Weights of a small multi-label audio tagger.
Model: arch tdnn, activation celu, depths [16].
Data: trained on simulated modem signals in the audio band, 78125 training examples, 32.8 epochs.
Rows from block 7 of a small multi-label audio tagger, named by matrix and row number. Each number is 200 + 40 x the weight over its row's rms, rounded and kept within 0 to 999. All counts start at 0.
After each channel's rows are labels from the 100 clips, of 14976, where the channel reaches its highest value: "loudest band" is the band of the loudest frequency at the time of the peak; "strongest on" is what is common among them. Only what is clearly more common there than usual is listed. The data: simulated modem signals in the audio band. In brackets: how many of the 100, against the usual share in percent.
# conv: pointwise conv (model.blocks.7.conv.weight, 192x192x1), inputs 0-95

conv.128,202,240,298,244,235,210,180,127,196,196,239,207,234,151,202,213,173,202,213,185,191,209,208,186,158,175,160,141,227,252,213,201,70,164,181,154,168,206,216,240,216,220,223,236,126,172,221,207,290,85,65,157,194,193,236,252,181,206,201,189,238,272,205,196,147,238,110,154,203,174,231,263,197,236,179,180,211,206,247,144,155,109,115,198,161,151,172,181,136,227,218,176,196,169,179,109
loudest band: 1000 to 2000 Hz (29 vs 7.7)
strongest on: carrier: 1.5 to 2.5 kHz (61 vs 25.5); 800 baud (51 vs 17.4); 8-FSK (34 vs 6)

conv.139,215,221,195,222,243,219,209,138,184,132,161,245,211,230,275,122,231,194,238,202,198,197,227,199,267,227,224,218,197,222,224,157,295,186,171,274,225,176,222,228,173,203,144,166,211,199,206,242,119,190,204,197,219,233,239,214,191,215,316,265,247,201,172,194,228,220,195,222,176,189,247,191,200,216,175,192,240,220,197,241,157,224,166,209,202,143,279,202,344,181,185,253,211,204,239,204
loudest band: 2000 to 4000 Hz (71 vs 32.9)
strongest on: 800 baud (55 vs 17.4); carrier: 2.5 to 3.5 kHz (53 vs 24.8); chirp spread spectrum (25 vs 6)

conv.14,211,236,283,227,180,200,213,218,243,271,153,241,183,112,238,238,207,257,197,198,228,200,202,231,217,237,104,229,192,326,250,204,171,228,196,111,198,217,185,226,226,283,212,223,179,116,222,252,214,156,156,174,227,228,156,144,131,210,203,132,187,181,198,215,192,220,112,183,229,152,169,275,207,254,199,224,226,222,192,102,204,133,198,213,185,238,128,260,181,263,277,229,187,256,174,184
loudest band: 4000 to 8000 Hz (68 vs 38.8)
strongest on: burst (68 vs 30.2); 800 baud (56 vs 17.4)

conv.21,198,276,258,207,238,185,242,185,290,247,186,219,196,186,269,215,235,227,175,186,197,162,201,201,201,228,177,209,207,281,235,226,168,201,210,234,183,272,172,208,122,237,194,236,184,181,225,226,112,172,189,181,243,222,224,191,105,61,220,166,164,195,179,228,195,234,146,174,224,197,197,271,215,242,193,181,238,249,205,146,188,215,135,238,188,114,191,230,178,259,236,232,195,234,193,211
loudest band: 500 to 1000 Hz (29 vs 0.2)
strongest on: frequency hopping (94 vs 6); carrier: 1.5 to 2.5 kHz (56 vs 25.5); 400 baud (46 vs 17.7)

conv.109,194,317,237,206,270,195,266,135,243,245,193,207,187,216,223,222,245,216,230,196,176,165,199,219,199,170,190,182,217,229,219,229,205,203,202,236,193,306,213,230,146,262,215,211,149,141,229,214,134,156,184,163,266,223,214,218,121,91,217,144,196,225,175,204,238,218,140,171,227,184,225,224,214,230,196,172,233,291,237,168,171,226,124,232,191,100,174,201,197,260,221,214,226,221,195,196
loudest band: 500 to 1000 Hz (26 vs 0.2)
strongest on: frequency hopping (63 vs 6); carrier: 1.5 to 2.5 kHz (53 vs 25.5)

conv.132,217,103,255,218,201,164,172,249,156,217,223,197,179,207,193,283,227,227,212,204,182,264,177,198,200,196,185,178,188,251,212,188,167,160,213,257,246,159,179,202,224,125,219,229,296,227,146,217,195,207,235,246,92,211,189,249,226,210,96,291,179,239,204,186,212,216,185,213,174,212,216,212,210,181,259,219,117,28,171,191,186,185,226,184,182,257,253,206,65,180,221,146,232,227,179,198
loudest band: 2000 to 4000 Hz (60 vs 32.9)
strongest on: 50 baud (76 vs 17.4); 8-FSK (50 vs 6); 4-FSK (41 vs 6.4)

conv.31,182,206,137,209,266,176,190,148,179,214,166,318,176,214,219,200,298,222,169,223,195,160,165,189,198,273,157,221,167,245,339,189,256,230,154,281,247,194,159,180,175,274,166,187,175,179,181,197,189,225,218,197,168,248,215,207,195,197,219,205,127,178,169,217,132,237,227,281,175,207,121,226,203,210,193,181,189,222,152,324,138,227,185,218,212,223,171,222,241,186,154,244,141,266,215,191
loudest band: 4000 to 8000 Hz (88 vs 38.8)
strongest on: burst (72 vs 30.2); strong noise (49 vs 24.5)

conv.148,146,239,275,117,204,188,255,173,182,217,264,113,194,184,116,209,142,152,224,185,130,241,217,195,197,120,201,156,261,227,198,244,192,210,212,170,193,270,167,250,228,206,199,186,183,207,211,168,209,165,173,136,230,222,211,295,191,210,156,218,136,211,186,166,259,156,195,114,255,264,164,188,187,150,180,212,251,284,230,199,178,234,199,213,198,207,141,198,206,198,184,139,270,209,160,149
loudest band: 2000 to 4000 Hz (68 vs 32.9)
strongest on: carrier: 2.5 to 3.5 kHz (51 vs 24.8); FM speech (25 vs 6.8)

conv.115,183,183,179,228,175,144,223,225,189,204,168,157,181,228,183,271,210,222,162,159,204,231,84,179,201,173,184,261,188,165,170,219,204,204,252,230,215,207,147,220,223,141,79,107,231,197,101,185,144,252,275,289,161,224,176,228,226,201,168,245,158,156,171,196,187,171,200,206,196,172,165,201,129,156,212,230,167,155,196,162,159,206,254,168,165,236,202,249,189,165,168,164,242,253,180,265
loudest band: 4000 to 8000 Hz (84 vs 38.8)
strongest on: burst (88 vs 30.2)

conv.50,248,108,140,203,201,204,205,208,191,206,322,193,209,156,194,190,186,207,220,225,165,216,214,227,237,223,254,232,208,192,230,231,195,260,200,210,165,210,183,143,240,218,235,234,264,270,186,240,245,199,178,216,165,235,146,149,199,180,133,226,182,157,271,149,257,124,230,158,185,187,195,168,228,198,273,223,220,181,185,193,241,183,217,205,170,193,203,180,109,204,176,201,163,206,212,229
loudest band: 4000 to 8000 Hz (69 vs 38.8)
strongest on: burst (76 vs 30.2); on-off keying (37 vs 6.1); 50 baud (37 vs 17.4)

conv.90,226,138,168,208,196,173,144,149,187,254,213,285,225,241,207,213,262,276,263,249,210,165,192,228,290,299,194,195,184,203,276,191,261,181,181,246,272,151,258,192,243,226,202,192,203,201,182,218,210,257,217,205,122,278,245,172,215,278,168,207,197,198,240,203,229,178,227,271,150,199,211,235,236,195,252,188,199,92,155,254,241,231,202,246,193,253,234,196,221,202,173,205,194,257,247,189
loudest band: 4000 to 8000 Hz (66 vs 38.8)
strongest on: 50 baud (63 vs 17.4); 8-FSK (40 vs 6)

conv.99,195,206,186,210,190,208,179,210,244,204,215,237,199,228,197,194,233,215,226,236,226,117,217,322,257,270,233,229,206,199,215,203,233,138,190,248,192,183,210,147,230,167,243,224,213,236,197,254,232,210,239,211,194,211,207,155,195,111,183,167,176,155,243,183,136,208,209,220,187,180,187,240,254,239,249,155,249,195,145,175,303,159,188,234,179,151,247,223,195,184,203,279,99,213,217,256
loudest band: 4000 to 8000 Hz (89 vs 38.8)
strongest on: burst (95 vs 30.2)

conv.60,211,192,284,174,188,224,206,141,216,185,194,180,218,183,158,171,126,153,220,204,162,287,197,176,160,129,110,194,197,201,262,160,251,224,240,109,240,163,151,200,243,305,211,200,104,195,182,195,249,197,243,185,258,229,153,198,195,269,181,188,245,270,220,218,242,179,191,154,214,199,249,170,189,192,164,154,217,169,301,159,200,242,90,163,162,182,215,300,214,164,182,186,253,212,187,252
loudest band: 1000 to 2000 Hz (29 vs 7.7)
strongest on: carrier: 1.5 to 2.5 kHz (70 vs 25.5); 800 baud (49 vs 17.4); 8-FSK (34 vs 6)